Rows from block 6, named by matrix and row number. Rows with one number belong to one channel. Each number is 128 + 24 x the weight over the matrix's rms, rounded and kept within 0 to 255. All counts start at 0.
# convs0: first 3x3 conv (model.blocks.6.convs.0.weight, 288x288x3x3), inputs 84-89, a 3x3 kernel for each
# convs1: second 3x3 conv (model.blocks.6.convs.1.weight, 288x288x3x3, transposed), outputs 84-89, a 3x3 kernel for each
convs0.49 [138 134 133 165 138 107 145 156 108 111 130 141 107 147 142  95 110 107 117 119 129 121 156 147 141 161 142 130 149 131 160 126 143 120 155 117 116 140 131 140 149 117  90 142 115 115 107 138 146 195 139 109 131 113]
convs0.50 [111 157 129 108 122 192 149 124 145 138 143 126 155 124 132 139 130 162 122  97 112 145 124 147 120  81 111 139 139 189  91 105 141 113 101 147 140  93 113 132  70 134 113 127 135 119 120  96 158 129 151 109 123  84]
convs0.51 [116  95 159 115 128 133 156 147 139 139 143 167 172 130 111  79 112 123 124 110 116 136 155 145 162 125 132 117 141 161 140 125 104 123 149 144 118 130 152 138  99 113 106 134 101  90  94 115 131 101 126 129 188 125]
convs0.52 [149 109 182 121 142 129 132 132  57 165 139  93 133 111 148 121 110 103 122  79 140 142 137 141 101 143 148 130 138 101 159 140  97 129  94 138 117 163 150 141 145 112 102 138 139 119 112 112 148 148 141 116 116 129]
convs0.53 [148 130 116  68 148 149  48 210 137 150  84 130 174 175  95 103 172 136 107 147 167 121 125 118 139 107 193 118 177 119 141 106 118 167 137 155  88 124 111 134 135 140  72 122 138 121 135 142  96 113 108 107 126 138]
convs0.54 [138 106 125  98 150 142 138 130  97 124  89 121 130 150 146 144 117 109 127  90  94 111 137 177 110 140 152 124 121 116 110 156 146 132 104 175  98 139 134 138 123 128 119 111 127  98 137 113 125 129 126 128 149 152]
convs0.55 [147 145 122 106 127 144 135 153 114 135 137 111 133  90 141 126 153  75  79 130 180 109 125 126 159 119 145 111 161 149  97 118 109  99 122 147 188 115 133 133 130 113 120 109  61 140 119 129 146 139 145 113 146 116]
convs0.56 [185  75 124 179 113  60 152 158 109 100 110 114 139 179 150 141 120 121 116 113 117  83 105 115 155 176 118  70 125 144  72 112 119 115 119 110 131 118 105 151 120 160 133 132 155 134 108 118 114 105 114 160 152 120]
convs0.57 [147 136  99 119  95 133  86 135  95 147 127 114 118  91 128 132 166 152 137 147 112 133 135  90 128 126 118 151 150 122 140 127 119 124 112 146 105 135 168 115 144 131  95 153 130 129 137 126 111 140 105 112 150 145]
convs0.58 [145 123 134 135 146 143 125 148 138 121 130  99 130 104  98 148 127 105 133 141 134 144 121 137 152 110 148  92 126 116 121 108 124 183 133 127 111 121 122 133 111 152 129 122 125 125 111 139 131 140 131 123 137 127]
convs0.59 [154  66 144 167  52 111 171  58 153  92 152 127 104 129 149 120 120 157 133  97 129  90 116 120 132  52 142 101 132 109 101  88 158  66 167 133 153 154 100 173 154 120 126 114 156 132 132 150 158 144 142 111 151 112]
convs0.60 [110  93 165  99 104 107 111 131 116 115 173 134 120 135 115 105 148 162 107 123 107 133 119 143 132 137 145  89 180 143 123 101 129 143 139 126 143 120 122 112 126 101 139 144 138 131 141 113  88 103 128 131 120 116]
convs0.61 [136 113 154 110 152 112 167 106 127 108 113 180 106 138 155 120 183 116 128 123 152 155 123 118  72 116 166 126 117 177 177 177 130 105 194 103 155 163 110 194 153  61 116 103 134  88 114  88 122 157  96 153  89 149]
convs0.62 [119 135 122 101 129  80  75 134 128 159 100 104 126 163 160 128 143 114 144 121 118 131 142 140 166 111  87 123 145 106 153 147 112  99  76 116 149 131  94 104 124 177 140 125 130 126  99 154 135 162 156 162 119 116]
convs0.63 [139 139 175 143 120 155 104 104 248 133  92 161  95 113 124 158 158 115 147 111 109 120 127 179 120 115 112 131 147 134 108 134  76 158 154  19 107 140 153 161  87 199 151 126 117 152 142 151  90 107  95 139  91  67]
convs0.64 [171  98 147 114  79  85 106 149 142 111 120  92 123 112 110 167 114 142 149 146 120 144 120 130 101 155 160 156 143 114  87 133 113 146 113 108 141 141 152 130 121 171 166  46 135 118  92 110 143 145  94 122 126 139]
convs0.65 [115 112 105 103 116  88 130 138 120 110 106 123 139 113 125 105 131 116 168 105 111 125 123 156 150 133 102  99 132 107 105 141 132 114 133 127 132 155 142 141 108 126 108 125 115 156 127 113 140 131 108  97 155 139]
convs0.66 [143  96  89  91  76 180 117 146 112 140 189 100 104 151 109 154 179 123 109 139 112 164 140 141 113 155 112 116 148 142 127 119 121 114 169  97 117 141 147  87 139 105 147 163 128 161 146 127 145 135 115 136 141 118]
convs0.67 [125  86 141 147 101 134 170 122 139 153 124 109 129 131 134 119 107 145 145 117 147 133 101 134 108  71 149 132 121 127 162  96 113 135  89 121 103 120 114 114 112 154 130 104 154 108 132 129 119 139 144 111 117 100]
convs0.68 [146 155 179 143 125 149 134 121 186 139 129 119 145  76 121 125 139 138 121 137 130 111 137 143  96 142 105 174 127 132 100 116 120 122  95 128 171 140 113 119 137 162 114 122 101 143 112  69  96 152 180 102 131  80]
convs0.69 [131 135 108 162 134 117 115 100 120 117 135 148 185 138 159  75  99 111 134 125 133 124 134 145 100 135  99 170 121 132  97 123 109 150 166 156 145 135 152 126 129 127 133 129 128 140 115 133 157 166 125 181 131 128]
convs0.70 [122 106 173 132 122 120 103 119 106 119 129 114 127 151 138 114 109 153 133 121 107 121 128 116 101 133 123 128 121 118 124 131 139  84 100 141 158 138  92 127 142 112 114 136 118 127 138 152 182 109 130 113  98 125]
convs0.71 [135 141 106 183 106  92  92 174 153 107 177 178 183 145 110  81  78 138 124 139 141 108 155 132 122 157 160  51  84 114 159 106 165 145 180 162 100 143  62  93 129 124  84 166  70 172 119 127  99 202  99  62 156 112]
convs0.72 [142 129 136 144 104 121 129 122 128 139 142 114 119 105 116  96 109 113 154 120 117 135 118 152 157 119 141 120 152 219  65 147 172  67  98 196 146 139 142 130 147 122  94 129 106 101 116 145 107 178 106 111 156  97]
convs0.73 [120 112 180 127 120  84 151 131 128 130 136 112 143 108 121 122 175 157 128 148 106 141 150 122 148 168 100 176 196 127 173 155 109 119  63 189 138 124 126 116 146 150 108  92 141 120 137 161 144 156 155 101 125  99]
convs0.74 [ 88  94 104 122 175 120 131 124 125  97 109  80  84 178 172 142  76 125 103 133 114 139 153 138 124 110 162 115 104  99 158 119 117 162 156  99 122 138 133 116  92 141 115 123 132 116 145  93 169 128 175 118 112 155]
convs0.75 [ 99  76 143 108 136 183 147 130 128 124 174 155 149 154  92 142  97 152 157 169 118 123 156 130 157 118 153  97 121  74 117 138 109 134 185 162 117 151 131 124 100 129  81 121 109 165 140 146 156 130 159 129 100 135]
convs0.76 [138 153 171 113 130 148 131 129 135 128 143 112  76 112 107 202 152 160 103 121 106 119 120 127  88 127 109  77 116 106 129 120 126 101 124 134 136 113 144 178 127 129 136 119 166 137 107 122 179 120 170 185 131  96]
convs0.77 [148  60 117 118 107 116 120 145 132 131 118 118 136 124 122 118 125 114  98 126 142 113 149 121 133 101  91 119 103 149 101 186  94 156 106 125 137 136 149 117 160 110 143  99 131 159  81 115 181 112 133 130  95 134]
convs0.78 [134 176 164 140 112 142 129  89 129 131 131 141 179 135  95 181 140 159 157 104  78 156 137 124 129 120 115 204 128 138 135 176 107  71 132 132 128 143 114 147 114 137 128 102 127 127 120 139 118 112 116 109  88 130]
convs0.79 [119  85 172 143 134 143 145 168 170 157 137 140 119 120 134 144 164 149 113 119 103 147 119 140 153 140 124 114 169 161 142 113 123 144 143 148 200 151 107 166 159 111 165 122 168 121 135 130 153 145 127 138 109 127]
convs0.80 [113 118 103 115 142  98 120 148 118 104 122 111 111 175 115 146 129 103  71 101 108 163  93 137 117 124 136 159 126 102 118 155 119 141 114 112 148 132  90 118  97 163 139 131 152 112 156 152 150 127 114 142 119 124]
convs0.81 [ 76  92 121 126  90 117 201  97 131 113 163 144 167 107 117 104 115 121 113 142 174 105 132 136  91 140 149  86 155 147  80 111 162 102 132 152 128 133  91 167 117  99 135 102 111 158 127 119 135 139 137 108 105 120]
convs0.82 [102 129 128 126  98 154 146 108 145 110 119 132 118 140 133 163 102 126 102 116 123 105 117 118 125 128 103 102 117 131 105 116 132  98 142  84 137 109 109 154 126 104 143 152  88 119  93 101 133 145  97 162 128 135]
convs0.83 [131 124 137 121 142  94 112 145  98 219 137 104 147  96 161 135 105 185 137 126 138 148 156 129 158 139 141 100 154 143 151 163 136 156 120 145 151 101 111  96 124 101 138 115 107  80 126 166 114 133 100 180 184 176]
convs0.84 [112 133 135 127 154 108 117 143 140 147 149 146 156 132 131 100  89 159 185 130 144 136 124 126 102  76 133 120 109 138 159 126 100 125 130 155 133 153 159 123 132 138  97 120 143 155 124 136 100 136 131  88 131 139]
convs0.85 [115 141 116 120 148 127 124 110 150  77 110 151 144 149  89 101 130 125 134 118 134 114 110 132 104 144 128 113 100  96 124 124 122 123 159 120 116 149 160  91 128 166 128 169 150  94 126 120 120 142 107 170 163 111]
convs0.86 [119  91 224 135 157  49 148 206 161 135 100 141 185 129  90 147 132 190  96 142 101 161 141 151 148  98 137 149 140  98  68 143 125 138  80 120 103 114  45  55 182 101 118 116 167  55 104  90 183 149 120 132  83 102]
convs0.87 [144 116 128  95 123 152 116 146 134 118  88 152 146 143 149 158 130 144 104 142 120 115 131 114 147 144 121 124 135 146 102 128 106 140 134 128  91 146 159  95 160 115 138 135 121 160 123 133 116 122 116 125 104 119]
convs0.88 [ 75 178 131 107 147 112 191 133 110 144 150 116 154 119 128 125 155  93 156 116 128 120 137 149 155 116 120 117 104 107  96  96 150  91 123 110  91 116 141 123  92 137  78 145 178 130 127 160 127 104 138 156 134 114]
convs0.89 [ 67 115 124 128 132 121  78  83 149 103  92 119 130 151 112 120 138 134 169 125 129 120 147 116 111 115  99 137 138 174 105 118 128 132 132 131 153  92 101 108 138 146 121 109 138 142 140 113 114 158 141 126 100 138]
convs0.90 [136 109 133 108 101 127 104 127 149 132 119 103 136 123 135 179 152  89 110 115 139 130 145  86 116 105 115 145 121 140 151 100 146 194 127 175 118 129 128 143 125 124 150 137 106 133 170 153  86 130 129 119 119 118]
convs0.91 [141 101 143 102 125 156  83  98 150  99 118 114 113 102  97 141 129 132 135 148 105 146 116 135 166 142 121 145 109 105  78 114 142 132 114 100 109 115 127 127 136 112 118  93 121 104 107 109 120 104 111 128 124 111]
convs0.92 [ 99  79 120 118  94 108 129 150  93  96 152 133 149 122 119 140 136 136 163 145 112 140 138  98 119 125 138 107 130 117 128 120 138  92 152 132 122 143 106 126 107 130  97 113 129 129 115 121 135 102 161 118  90 123]
convs0.93 [ 94 141 111 138 161 112 139 137 149 147 131 160 111 108  89 117 178 139 153  85 130 154 120 156 118 185 110 176 130  48  54 178 192 109  64 167 132 120 113 182 105 137  99 125 198 153 100 187 119 119 123 153 150 117]
convs0.94 [117 111 119 106 113 140 129 112 126 143 119  87 118 100 118 192 156 140 137 134 106 138 103 131 128 105 140 126 118 122  93 136 147  83 123 112 126 132 114 141 153 117 145 124  88 125 117 135 128 124 102 135 109 112]
convs0.95 [ 90 102  74 101 131 162 147 139 120 125 123 128 150 159 148 121 101 106 139 128 140 113 129 122 129 173 102 133 144 141 151 153 160 115 188 166 132 153 118 173  93 160  41  80 157 142 137 168 164 107 169  97 178 146]
convs0.96 [123  75 167 197 119 133  66 149 108 143 128 122 111  79 128 150 126  70 133 165  85 125 181 137 116 113 164 115 136 114 100 143 105 123 148 106 176 130 101 135  99 115 101 133  92 135 149 154 121 112 126 111 116 103]
convs0.97 [173 118 168 117 116 139 143 125 122 146 115 146 148 154 125 107 134 145 140 125 137 132 153 138 127 121 105 125 137 179 137 110 137 140 104 117 161 160 117 153 137  98 125 106  95 154 143 130 133 118 109 130 139 120]
convs0.98 [129 144 156 173 111  70 102 142 182  83 108 121  91 151 122 175 151 142 134 126 120 129 112 104 112 103  71 165 136 108  69 133  90  46  69  97 134 158 157 159 164 171 147 149 147 124 132  72 108 135 152  84 129 114]
convs0.99 [127 106 130 124 135  87 144 151 114 130 107 128 169 110 125 120 116 153 138 121 142 114 123 129 155 161 176 143 130 123  80  99 130 182 101 158 117  74 141  99 177 117 123 114 137  94 102 120 120 118 148 134 117 129]
convs0.100 [ 86 169 126 115 131 119 145 125 122 148 110 117 146 148 137  95 119 122 104 134 145 109 109 139 133 126 133 138 139 101 109 106 122  72 106 139 148  98 148 136  91  92 111 141 108 131 116 114 124 108 112 137 125 132]
convs0.101 [162 124 164 161 132  95 109 158 128 153 171 118 154 106 102  60  89 131 112 134 124 129 154 130 114  92 122  96 155  92 139 100 150 110 106 105 141 113 156 118 147 149 168 113 100 102 124 111 181 186 131 127 140 123]
convs0.102 [143 111 111 107 163 145 136 110 159  84 109 133 110 176 127 133 160 171 109 149 122 146 100 126 109 121 151 140 144 115 110 143 114 121 112 128 116 138 144 125 109 113 175 121  82 129 117 120 116 128 135 127 147 111]
convs0.103 [121 120 144 122  86 143 142 126  78  98 120 100  94  88 106 197 152 130 120 138 113 118 156 132 152  96  88 107 146 111 141 122  89 157 111 108 151 128  90 135 140 107 109  87 171 126 117 105  91 141 163 175 114  95]
convs0.104 [133 128 128 117 134 139 149 108 141 156 112 134 103 141  91 122 139 183 156 142 131 157  93 121 153 143 119 124 156 125 125 136 113 165  97 147  96 116 148 181 112 122 144 176  92 127  94 140 142  97 130 152 118 131]
convs0.105 [ 87 163 131 129 108 157 165 119 147 126  98 122 100 110  71  76 125 163 141 136 140 131 123 122 139 123 120 147 132 100 127 166 114 102  96 120 171 125 136 151 156 121 118 149 118 105 124 180 144 124  92 145 137 153]
convs0.106 [152 135 108 116  97 158 138 100 104 112 137 104 109 108 112 104 204 199  77  91 126  75 139 119 113 152 126 126 124  59  95 148 119 183 148 164 104 103 119 169 108 149 135 125  90 156 106 122 136 156 106 102 151 127]
convs0.107 [144 106 162 115 141 137 116  95 153 168 133 129 142 155 114  98 145 120 118 145 143 114 102 146 155 126 130 126 141 137 114 143 134 106  98 133 150 102  95 132 119 162 137 130 106 127 114 135 134 142 122 131 114  97]
convs0.108 [115 134 114 120 110 153 129 169 144 147 119 135 146 163 109 112 175 143 127 140 105 117 116 143 132 121 132 190 119 130 135 129 124 104 109 100 115 131 121 103  85 173 110 108 146 109 150  92 116 105 110 123 135 128]
convs0.109 [122 142  98 141 128 159 171  90 156 129 114 109  80 111 152 149 121 127 150 132 129 154 141 152 123 129 131 117 112 107 155 135 123  90 138 119 115 111 165 148 133  75 109 131 143 143 142 153  97 144 129 104 138 138]
convs0.110 [168 123 110 156 133  83 114  85 133 203 157 128 190 141 103 161 118 132 138 130 132 105 159 158 106 110 128 140 142 206 134 113 128 102 130  87 124 120 149 105 124 116 186 127 113  98 115 123 114 166 118 146 192 129]
convs1.49 [ 93 103  95 109 116 185  59 147 134 140 103 163 119 114 140 144 142 155 138 114 113 111 150 139 121 114 136 139 100  89 159 159  94 128 108  92 177 120 103 221 138 155 201  95 155 134 138 139 144 102 107 124 162 127]
convs1.50 [132 114 112 112 159 171 135 102 137 118 123 153 114 137 122 122 117 143 160 138 159 117 134 146 123 193 161 107 143 111 109 200 171  65 113  91  89 143 143  83 196  94 139 179 173 110 116 166 115 164 136 173 103 127]
convs1.51 [107 126 136 102 135 131 138 136 154 115  95 159 133 148 101 104 112  95 117 100 116 139 140 132 126 114 167 132 101 125 178 131 119  94 150 149 148 148 123 123 144 142 103 128 137 152 124 112 121 140 111 128 120 138]
convs1.52 [175 137 124 137  88 151 126 131 104 136  93 116  82 115 115 129 103  72 110 125 140 126 149 126 157 163 102 102 142 111 142 131 107 138  94 107 116  89 137 193  86 150 160  67  96 139 134 142 134 109 131 123 176 132]
convs1.53 [134  56 170 163  93 120  84 128 156 131 129 125 203 110 121 145 112 167  98  99 138 136 142 114 100 123 117 128  83  31 151 217 135 170  71 173 117 158  98 121 158 117  69 141 145 128 149 135 122 109 161  88 140 126]
convs1.54 [131 122 151 148 111 127 128 129 117 132 122 151 141 131 149 127 155 144 123 115 161 110 136 154 124 156 119 145 128 137 111 117 115 137 139 119 131 142  99 113 134 123 139 156 122 134 114 125 131 146 116 172  98 142]
convs1.55 [120 132  76  92 120 139 117 117  85 149 145 108 111 136 132 130 128 125 107 120 161 142  95 109 112 137 134 116  92 102 158 135 142  75 117 152 201 145 185 126 143  94 110 101 102 121  89 107 124 135 117 123 122 106]
convs1.56 [150 116  82 141 157 109 106 150 104 132 145  92  99  85 178 106 150 146 116 125  99 112 110 147 156 133 181 133  85 125 162 137 202 118 162 166 143 101  98 107 137 120 145 106 139 125 105 112 135 171 129 142 126 113]
convs1.57 [148 110 159 117 160 115 126 153  99 113  67 119 135 146 118 144 137 129 110 121 113 115 123  99 134 136 136 122 146 147 108 155 103 111 129 145 132 129 161 114 135 123  99 117 133  92  89 136 120 142 148  85  97 120]
convs1.58 [113 119  84 131 119 169 134 128  84 163 125 115 153 126 148 160 187 157 118 127 124 109 160 101 120 116 117 146 167  91 145 136 111 153 128 153 112 111 106 103 118 121 142 107 118 137 120 112 101 129 128 103 132 117]
convs1.59 [ 88 126  88 176 119  93 110 122 150 123 135 130 124 144 132 116 150 115 134 153 178 133 156 119 149 136 100 114 161 132 138 135 122 125 124 137 105 149 121 110 149 114  89 151 111 155  99 103 139 135 124  96 148 145]
convs1.60 [147 163 134 116 149 156 119 139  94 186 127 157 131 133 120  93 118 147  70 102 125 151 121 110  97 129 121  89  96  87 146 141  89  84  85 154 116 119 128 110 111 145 129 171 125 125 139 133 149 159 141 149 129 127]
convs1.61 [118 176  64 108 112 139 128 119 180 125 139 157 119  98 144  99 135 143 139 112  97 114 148 133 150 134 133 136  68 122 134 134 193 122 148 161 142 133 115 139  73 110 120 145 117 110 152 121 169 125 139 117 127 140]
convs1.62 [149 132 184 165 157 114 152 131 109 130 114 122 118 106 144 146 123  97 141 135 110 133 133 110 113 130 139  83 122 135 142 131 119 141 138 138 112 106 170 112 131 148 148 100 102 140 141 142 143 142 111 121 122 131]
convs1.63 [ 26 159 142 126 106 116  34 137 100 147  97  90 121 139 131  59 118 108  95 134  72 149 128 111 107 134 140 161  96 177 101 140 116 163 116 112 126 158  65  41 203  76  80  97 139 127 154  95 118 136 150 132 151 162]
convs1.64 [ 66 152 105 179 143 121 153 196  64 106 132 154 140 131 123 168 171  92 154 134 124 116 165  99 119  98 124 128 146 116 146 160 121 141  88  74  96 128 135 166 150 128 155 121 108 131 125 106 103 112 118 155 123 119]
convs1.65 [141  84 118 160 118 151 144 143 124 148 125 134 126 154 125 133 117 132 109 108  72 143 154 135 115 177 109 139 105 130 132 120 123 134 151 135 165 149 102  97 165 132 122 150 178 157  95 148 152 151 111 136 133 107]
convs1.66 [134 121 170  97 137 142 134 145  94 135 134 138 149  98 108 168 129 152 121 140  83 111 114 121 135 144 113 119  83  98 120 118 145  96  72  92 103 133  98 167 100 143 112 138 158 153 146 136 125  88 102 138  72 118]
convs1.67 [158 108  68 108 130 128 109 148 140 144 157 131 142 140 108 160 121 106 156 185 181 125 136 145 140 132 121 127 125 132 149 147 112 155 133 133  78  88  90  96 133 127 121 115 142 133 140 122 127 106 122 132 132 148]
convs1.68 [ 79 147 124 103 142 129 108  97 105 130  80  82  92 167 147 165 140 115 153 141 119 136 122 146 128 127 104 140 153 131 161 120 190 110 127  96 144 144 159 132 117 139 136 144 100 139 121 129 120 121 173 161 109 107]
convs1.69 [122 196 137 123  93  58 121 113 106  81 123 140 118 128 119 203 185 129 187 117 145 126 104 128 145 138 103  78 101 111 131 165 141 135 126  91 119 157 131 130 112 131 110 105 147 156 134  69 119 125 122 153 169 149]
convs1.70 [146 123 132 109 141  89  84 168 132 125 145 135  92 105 109 168 137 131 127  94 138 100 126 122 150 150 123 128 142 129 118  87 111 103  97  92 111 126 151 137  67 117 138 104 139  95 149 157 144 151 124 110 126 126]
convs1.71 [ 65 128 150 111 118  77 144 129 201 125 201 134  90  83 145 142  83 111  98 123 101  81 172 128 116 135 135  66 115 125 170  93  45 150 121 168 132  90  91 134 179 142 150 147 123 162 121 123 177 140 124  87  93  90]
convs1.72 [158  98 115 165 121 113 168 140 101 160 140 144 135 148 150 125 133 143 158 124 143  81 146 159 139 184 147  85 128 148  77 129 136  97 116 123 157 132 131 124 122 142 117 140 104 116  81 159 147  75 142 121  95 162]
convs1.73 [156 126  95 110 116 120 118 165  87  83  97 109 137 119 135 164 115 149 104 126  95 102 134 123 144 136 134 152 128  98 153 129 118 138  73 124 132 153 133 157 128 140 107 131 121 147 143 143  88 111 104 130 108 137]
convs1.74 [136 184 132 151  62 119 146 152 132 109 101 117 109  90 137 152 163 126 108 128 138 113 114 121 137 100 127 112  93 104 152 122  80 136 141 155  86 111 149  89 152 181 142 146 135 137 138 148 139 128 104 148 107 132]
convs1.75 [107 131 144  83 108  87 118 145 115 113 126 132 182 147 125 149 158 159 116 120 112 133 108 154 120 127  95  98 129 125 104 119 110 126  99 143 174 112 124 135 144 123 112 100 165 135 169 138 150 133 117 133 138 134]
convs1.76 [129 132 124 106 134 130  84 110 120  95 139  86 157 159 143 122 122 136 142 133 126 148 100 112 134 102 130  91 102 144 111 137 121 144 146 149 111 128 150 129 133 114  95 134 181 138 145  71 103 143 120 130 152 113]
convs1.77 [145 127 129 133 173 150 174 186  61 105 116 139 124 113 137 178 199 151 111 115 111 131 110 144 142 108 132 123 141 133 151  79 144 126  97 161 106 156  96 129 101 145  97 132 132 122 149 117 118 144 124 101 126 122]
convs1.78 [167 170 172  79 142 118  60  63 187 105 121 119 136 137 137  86 132 124 108 155 111 155 102 124  89 155 127 135  90 134 135 123 107 152 140  78 137 123 131 108  97 151 118 123 150 129 124 145 102 130 138 155 140 126]
convs1.79 [ 81  95  66  60 101  87  98 118 146  87 105 103 152 120 123 112 134 116 166 138 145 160 161  96 110  97 123 120 122  99 143 134 113  98 123 123  73 109 118 175 108  68 128 107  92  93 159 133  79 114 111 131 143 151]
convs1.80 [117 144 107 170 115 137 178  79 142 136 153  98 128 102 149  91  94 152 113 142 153 128 155 143  85 135  98 155 169  53  86  96 130 107 125  93 138 151 150 109 122 158 127 139 129 111 143 139 111  80 124 145 105 130]
convs1.81 [111 136 125 132 123  81 151 133 127 111 125 137 155 122 131 118 126 143 142 156 153 144 172  94 148 143  97 110 147 160 135 188 142 149 135 107 113 162  94 104 149 116 127 102 149 102 102 116 136 106 171 111  85 145]
convs1.82 [110 137 118 116 172 107 140  83  98 136 127  90 121 165 110 128 136 161 133  99 121 146 126 117 116 117 114 177 152 160 135  97 113 125 122 155 139 135 122 144 134 117 142 170 117 143 124 132 177 125 100 132 158 118]
convs1.83 [158  83 156 135  93 138 137 143 111 136 149  85 125 124 121 132  94  58  94 125  83 150 138 121 144 177 121 137  98  33 159 135  89 124 127 101 149 153 145 107 132 123 110 170 105 113 126 105 111 121 106 111 102  85]
convs1.84 [135 165  88 120 137 136 136 138 150 151 155 137 150 129  97 123 105 105 136 129 188 116 107  86  98 141  99 115 110 156 110 111 100 140  96 126 149 126 114 146 128  98  93 142 139 102 128 129 107 115 164 113 130 138]
convs1.85 [108 166 126 141 159 143 169 134 138 127 147 133 101 149 129 154 141 142 103  65 148 125 125 113 114 162 104 118 107  90 190 139 175  97 116 165  82  66 118 116  79 166 116  99 133 165 133 106 147 169 149 106 118 140]
convs1.86 [ 66 107 131 134 127 107  91  98 172 116 114 200 196 134  80  90 151 179 117 135 104 134 102 138 101 121  98 138 153  86 164 163 184 155 148 128 170 117 139 168 122 126 130  93  69 161 149 118 167 111 213 147 110 142]
convs1.87 [142 131 128 130 182 167 149 197 159 127 152 137 134  95 100 101 140 148 149 131  82 146 125 117 143 111 136 143 133 131 101 123 148  86  97 123 113  96 120 127 136 174 156 111 128 134 124 139 156 127 160 121 112 126]
convs1.88 [193 117  65 169  99 115 139 113  80 125 122 139 156 148 115 129 117 165  95 151 177  88 124 104 133 120 160 180 124 135 114 150 127 102 154 119 177 104  89  93 129 128  89 157 118 141 134  81 181 158 110 165 125 112]
convs1.89 [ 95 142 157 133 103 110 136 148 181 144 100 107 140 103 133 118 141 130 134 123 136 116 124 150 106 130 133 105 153 177 120 105 127 148 106  98  92 116 123 144 138 140 142 160 106 152 137 163 103  93 134 139 136 174]
convs1.90 [143 130 159 148 139 154 155 153 162 153 127  73  90 121 117 144 117  94 129 161 117 133 140 138 133 164 121 115 135 115 101 148  96 142 133 136 125 127 143 137 139 146 124 146 116 110 123 107 126 118 123 122 121 140]
convs1.91 [128 142 176 121 124 125 143 168 121  71 119 113 136 139 124 139 151 162 135 112 118 135 163 158 136 127 124 131 126 147 105 144 145 140 114  74 155 150 132 157 116 144 122 149 123 122 118 139 119 144 125 155 118 136]
convs1.92 [164 114 102 150 155 133 128 165 145 125 134  97 147 162  94 111  80 142 113 130 125 172  99 100 166 103 101 106 123  91  89 113 151 116 138  93 112 112 134  95 153 157 130 125 125 107 118 128 121 141 137 115 135 166]
convs1.93 [132 144 143 121 100  76 168 136 110 128 109 173 119 132 116 121 125  89  67 106 142  98  78 117 150 152 120 106 164  78  77  42 127 151 110  61  87 167 138  89 112  90 176  51 151  93 135  78 145 130 147 136 155 162]
convs1.94 [127 106 149 130 136 151 130 171 166 129 112 125 157 117 103 123 137 139 115 116 155 107 116 104  92 143 132 110 158 173  99 159 174 159 119 172 136 135 125 103 123 175 195 172 159 128 128 122 144 131 106 157  93 111]
convs1.95 [116 137 180  82 150 172 144 143 173 154 183 171  80 114 103 160  60  94 159 103 117 141 148  97 118 133 132 110  59  98  83 156 117  73 101  72 119 227 179 113  99 127 124 132 108 101 109 164 116 117  74  91  88  78]
convs1.96 [162  78 147 109  94 107 106 157 125 135 141 123 139 126 158 123 110 128 108 115 147 129  96 122 133  98 147 169  70 126 123 102  84 128 100 137 115 121 164 108 137 115 134 141 103 132 112 103 125 133 115 149 146 156]
convs1.97 [147 149 113 114 136 174  77 157 127 114 130 171 138 118 148 110 117 131 147 126 145 178 134 162 133 134 121 185 159  89 139 155 134  86 164 120 172 191 142 205 120 131 152  88 115 126 154 105 137 157  99 142 116  87]
convs1.98 [ 54 120 135 155 124  79  98 138  99 116  96  53 129 104 147 109 145 137 157 160 146 149 127 127 147 110 108 177 179 184 173 125 127 134  60 110  88 129 120  98 114 122  95 106  92 173 107 126 130 100 166 143 160  85]
convs1.99 [136 145  66 139 111 118 139 125 115 137  96 158 126 144  96 115 105 163  94  64 143 118  84  96 100 125 129 156 142  95  91  87 125 129 119 104 104 115  96 132 119 149 146 119 122 116 165 117 125 127 120 111 121 108]
convs1.100 [139 113 119 142  98 137 108 112 185 113 124 136 124 107 130 141 147 143 130 120 135 111 128 110 131 119 151 103 135 139 123 162 142 130 132 107 142 112 144 174 163 148 168 164 152 128  92 135 136 142 117 142 160 118]
convs1.101 [ 81 136 158 158 122  65 110 143 107 101 123 140  96 126 105 171  95  30 134 173 167 104 106 137 104 101 148 129 120 134  60 155  93  93 133  82 114 100 118 139 153 173 108  86 115 160 157 154 170 162 129 117 127 152]
convs1.102 [104 109 113 110 120 160 177 104 131 123  90 161 129 132 123 149 162 129  96 100 136 122  98 125 103 117 157 120 132 124 144 172 102 177 141  76 153 111  92 102 109 145 110 147 153 111 139 161 137 122 145 116 119 166]
convs1.103 [118 126 108 116 169 125 148 121 112 139 102 110 112 125 123 158 149 119 123 136 144 113 138 144 118 124 128 154 135 139 162 195  90 143 173 100 125 139 136 172 117  94 197 138 109 147  98 122  70 115 121 107 143 160]
convs1.104 [159 138 138 128 157 133 161 144 123 112 154 149 104 117 120 105 111  99 151 110 134 137 123 148 114 135 140 126 151  90 138 119  85 127 124 146 136  85 142 150 142 125  82 122 131 125 145  82 111 131 123 109 123 134]
convs1.105 [101 168  97  88 123 140 105 129 148 139 112 123 159 144 112  97 131 141 148 120 152 130 129 138 128 122 136 145 140 106 156  93 126 130  96 110 118  92 155 142 117 117  61 134 132 127 131 107 152 105 108  94 158 167]
convs1.106 [128 172 146  94 150  93 153 132 100 101 113 138 121 153 125  95  93  98 155  91 122  99 118 157  97 104 106  25  83  79 117 134  95 165 140 129 136 151  89 100 136  74  68 131 142 146  97 159 104 112  87 122 153  91]
convs1.107 [119 166 142 131 127 147 145 135  75 137 101 143 115 102 105 124 130  92 129 141 119 149 164 144 124  85 113 109 118 114 126 147 164  68 114 107 161 147  95 141 156 143 143 139 115 116 117 114 152 127 112 149 131 120]
convs1.108 [152 113 111 108 116 146 129 126 139 141 136 138 132 124 116  98 136 142 120 123 103 122 125 139 174 137 152 113 137 165  99 142 212 100 156 173 102 157 165 131 133 133 152 109 115 121 113 121 141 146 104 132 133  98]
convs1.109 [116 129 103 111 127  83 114 119 112 113 137 112  81 135 205 102  82 150 123  93 140 122 139 147 118 133 146 113  91 143 166 116 106 168 131 157 117 125  98 157 120  97 119 111 175 115  92 169 139 100 138 113 140 125]
convs1.110 [110 157 164 114  91  99 118 135  87 124 174 146 120 112 150 122 155  94 127 132 149 118 138 122 131 103 140 113 127 101 164 169 100  87 119 109 120 110 117 146 142 148 131 137 129  86 101 119 141 127 124 150 102 115]